A small model that predicts nearness at each pixel, trained from scratch.
Model: 1.11M parameters, 64-pixel images, arch convnext, norm layernorm, activation gelu, moe expert_choice, patch size [4, 4], depths [6, 6], widths [64, 128].
Rows from expert 5 of block 4, named by matrix and row number. Rows with one number belong to one neuron. Each number is 128 + 32 x the weight over its row's rms, rounded and kept within 0 to 255. All counts start at 0. After the name is the row's rms in percent of the matrix's.
# up: expert up (model.blocks.4.mlp.up, 16x16x64), inputs 0-63
# down: expert down (model.blocks.4.mlp.down, 16x64x16, transposed), outputs 0-63
up.0 090 [168  73 170 104 137 141  86 120 122 120 145 131 125 111 115 145 117  85 118 163 140 152 119 135 151  98 128 148 105 114 169 152 180 127  81 133  84 180 194 120 129 153 122 101 141 155 112  57 213 152 157 181 118  54  96  86 128 140  85 148  82 111 136 123]
down.0 104 [ 65 141 118 119 110 151 142  70 105  58 115 131  86  94 168 108  69 186 168 115 131 165 146 145 148 150 108 106 164 155 110 178 170 128  70 105 189 103 134 136 153 189 159 101 119  99 141 182 112 118 169 151 127 102 151 112  77  97 155 135 127 145 134 135]
up.1 099 [169 106 140 149 136 103  97 154 167 150 135 125 155  70 156 116  98 101  84 127 167  95 118  81 109 159 173 138 146  70 117 115 133 135  87 153 116 146 180 171 168 207  86 105 113 159 125 197 105 158 100 120 101 190 139 114  98  87 118  75 135 102 146 116]
down.1 100 [146 111 161 118 157 125 139 115 100 151 140 122 104 126 179 161  92 185 198 134 119 148 112 184 125 102 176 136  63 175 116 111 188 110 119 138 121 161  98 137 183 151 153 141  95 171  69 109 135  70 159 169 108 105 133 128 124 174  98 180 176 117 140 161]
up.2 111 [220 159 122  88 132 102  56 164 125 103 145 176 152  86 147 110 108 112 148  95 115 158 172  87  99 169 144 109 155 114 143 144 183 148 100  91  83 143 105 153 118  89 120 160 178 113 170 148 121 114  82 101 126 130  94 204 125 132 114 111 163 106 109 109]
down.2 104 [ 91 121 116  42  84 127  91 176 114 151 159 120 181 128 125  83  81  85 131 113  93 124 147 133 108 149  97 144 171  98 192 139  86 121 120 162 122 130 136 139 120  98 123 176  97 112  90 151 196 129  99 144 136 110 109 150 123  90 191  84  70  86 122 114]
up.3 106 [161 158 123 123 128 119 120 173 134 112 126 146 144 124 151 108 184 166 189 113 125  71 117 173 133 148 153 128  66  80  95 112  98 125 145 122 134 175  43 127 129 139 131  68 108 111 134 127 184 169 105 186 142  87  61  80 168 114 146 129 114  94 139 159]
down.3 089 [148 112 138  71 103 165  98  87 118 111 131 165 144 115 109 100 121  81  86  97 143  59 149 112 126 159 128 149 139  84 132 125  87 127 185 117  68  83 156 112  82  98 105 111 127 192 135 121 178 154  88 139 193 148 128 115 172 158 184  86  90 122 118 100]
up.4 096 [135 167 150 131 145 126 120 124  95 138  98 175  77 129 148  88 101 163 124  56 123 132 112 110 111 142 126 168 105 106 121 140 136 127 122 136  64 195 103 141  91 150 145 135  71  83 113  89 179 118 113  69 125 158 120 128 185 156 141 142 121 149 231 165]
down.4 078 [142 164  95 119 129 138  72 174 154 112 144 114 203 140  85 121 117  99  79 126 160 109 198 155 122 156 161 104  91 135 148 137 111 152 147 142 111 133 199 139 107 113 171 138 149 164 166  84 147 111  69  95 117  81 145 116 118 142 157 201  82 173 143 114]
up.5 107 [115 105 124 173  92 122 124 114 154 138 114 213 123  97 137 101  77 167  88 130 113  72 152 120 141 189 153 119 185 105  85 147 164 151 126 117  94  91  95 141 172 176 133 125  90 102 114 199  93 161  61 151 128 153 123 106 139 130 135 108 131  93 118 186]
down.5 127 [ 30 117 152 115 150 159 162  81  94 123  77  99  96  91 135 180  99 128 134 130 135 152 117 119 113 119 174 104  92 162 136 177 156  97  69 126 179 134 101 140 121 152 144 114 111 189  99  92 131 168 205 122 136  68 144 143  95 128 133  96 113 106 137 146]
up.6 105 [105 108 129  88 142 162 140 149 113 129 130 158  69 108 100 113 168  58 124 132 130 181  93 134 105 188 154  95 131 126 129 149 196 112 126 124 108 152 128 128 141 143 141 113 131  88  78 191 178 140  53 124  77 119 110  96 121 104 141 192 199 135 124 161]
down.6 125 [ 44 113 123 168 122 120  98 160  65 130 113 104  67 130 195 169 101 150 159  93  95 135 128  96 121 119 139 131 102 130 141 171 130 192  99 135 128  64 155 134 114 156 187 149 124 125 115 191  96 125 156 122  83 115 125 150  71  91  97 147 117 131  95 156]
up.7 103 [133 149 115 132 180 111  71  51 158 143 154 149  79 163 122 101 108 126 156 155 140 110 176 136 119 181 177 168 101 192  90 157 175 140 123  77 109 140  96 153 102 109  96 140  85 153 124  83 124 145 124 167  92  93 165 125  97 171 143 129 132 109  71  93]
down.7 089 [151 113  90 107 138 101 107 144 163  96 165 112 148  76  85  99 127  99 125 170 152 103 184 184 149 118  59 184 130  80 133 131 114 124 108 132 127 149 134 107  94  90 116 142 109  24  86 131 127 148 105 125 125 192 120 126 156 116  83 108 184 132 170 123]
up.8 115 [139  97 123 105  88  76 125 196 138 160 124 163 126 159  67 116 114 148  72 148  96 114 139 116 170 105  96 101 130 140 129 146 122 106 140 121 126 183 149 129 142 137 147 100 156 104 151   5 130 121 170 117 113 184 131 114 151 147 148 130  91  98 134 204]
down.8 135 [119 109 160 151 123 106 157 110  73 148  74 102 137 159 128 143 125 178 108  95 148  89  76 128 143 160 137 126 102  86 104 212 161 113  70 106 175 139  90 137 101  78 128 101 143 125  94 133 105 208 185 103  84  78 138 134 136 116 137  86 135 129 170 128]
up.9 104 [ 95  93 160 116 148  88 117 179  79 125  88 160 117 140 154 100 116 149 212 157  65 171 133 140  95  94 109 130 168 121 107  66 165 141 123 110 150 127 107  42 152 117 133 160 162 137 171 128 156 155  73 190 132 113 142 120 129 121 155 110 123 136 132  80]
down.9 086 [104 140 129 101 146  66 129 106 164 165 159 143 119 116  95  88 108  36  94 132 151 130 115 137 184  95 119 164 189  76 148 137 115 119 188 125 101 146 108 147 143 133  90 107 127 168  97 132 126 106  25 142  98 179 100 146 159 158 149 108 109 131 119 131]
up.10 085 [145 158  89  80 153 122 122 113 137 143  90 105 131 180 119 137 200  69 155 122 130 175 117 134  77  83 159 130  82 172 169 147 120 106  90 112 174 171 107 163 115  74 105 146 123 115 151 187 166 126 130 117 114  67 133 131  74 169 106 164 137 148 125  76]
down.10 077 [180  95 130 167 170 128 106  79 108 156 161 143 114 117 146 118 139 117 125 140  91 170  97 120  80 176 121 116 166 151 136 117 145  81  73 142 138 117  47 142 122  99  48  69 156 137  98 126 130 122 112  73 174 144 115 158 141  75 110  73 141  80 138 143]
up.11 084 [128 149 188 104 136 162 106 149  99  92 141 103 141 110 153  67 101 148 144  52  80 178 135  83 121 158 166 178  96 135 138 143 136 161  80  96 143 102  66 152 109 161 166  99 124 146 149  46 104 188 151 154 128 145 105 130 157 131 136 135  88 120 156 113]
down.11 073 [153 170  62 145 108 109 130 118 183 141 135 160 119 158 139 155 156 118  56 142 140 134 215 160 121 104 108 165 125 122 157  92  63 138 121 169  88 159 128 128 104 106 104 136 155  77 153 149 129 114 135 117 168 139 141 155 203 171 124 150 120 201 128 102]
up.12 100 [224 131 105 114 126 118 143 196 112  97 116 178  93 113 107  78 184 140 104 107  94 158 140 111  77 152 107 138  99 196  84 137 123 144 181  62 136 149  92 167 123 129 146 154  75 134 177 118  81 120 125 124 137 151 101 128 128 157 131 116 109  91 161 132]
down.12 112 [ 69 175  92 158  77 131 154 182 103 142 151 114 125 143 143 113  87 166 162 109 192 172 120 125 143  90 158 155 124  76 128 142 156 128  55 123 133  83 156 134  74 158 149 133 153  96 118 188 138 105 103 125  89 128 165  76 109 142 108  94  60 115 125 121]
up.13 099 [179 109 145 155 144 145 107 154  83 165 123 162 158 130 122  83 107 140 150 147 124 127  69 109 162 134 161  62  68  88 129 161 185 111 172 121 174 129 115 143  59  94 125  55  88 144 144 163 138 137 105 142 153 119 158 110 129 132 161 187 110  69 118 115]
down.13 087 [160  55 169  84 120 102 142 182 137 100 157 156 104 132 122 146 122 104  59  88 104 131 173  81 164 178 120 123 123 135 141  68 100 134 203 193 123 142 166 136 108 106 108 105 122  90 136 113 123 115 129 178 175 156 141 162 133 138 133  81 169 141 118  87]
up.14 098 [167 146  74 144 116  98 120 168  88 134 138 165 158 115 112 124  86 152 106 137 105 118 159  93  96 101 188 103 191 174 197 172 120 152  78  79 122 115 154 146  97 100 165 105 183 121 118 133  87 123 158 119 140  82 137 156 100 169 119 108 152  52 118 142]
down.14 096 [180 128 161 215 175  98 111 105 124 114 103 113 164 128 124 125 145 104 119  54 182 120 184 105 157 120 138 106 123 134 142  82 136 145 152 186 112 130 115 147 142 179 142 116 162 179 170 102  98 141 117 108 116 157 125 133 105 163 115 156 219 177 143 143]
up.15 093 [147 102 138 131 134 115 151 166 129 187 120  88  98 145  98 158  84 111 181 111 111  78  78 145 166 138 176 125 174  42 117 162 202 118 124 152 111 162 164 140 152 108 138 119 139 132  59 106 102 112  76 153  99 150 154  88 149  84 109 162 110 143 154 126]
down.15 092 [168 189 104 138 101 122 123 138 113  64 160 126 115 154 135  70 122 140 166 192  65  77 156 204 138 112  72 154 137 142 129 115 145 116 173 131 106 114 126  68 141 132 170 119 109 119 162 120  55  79 100 154 139 139 136 124 106  97 142 133 176 157 119 102]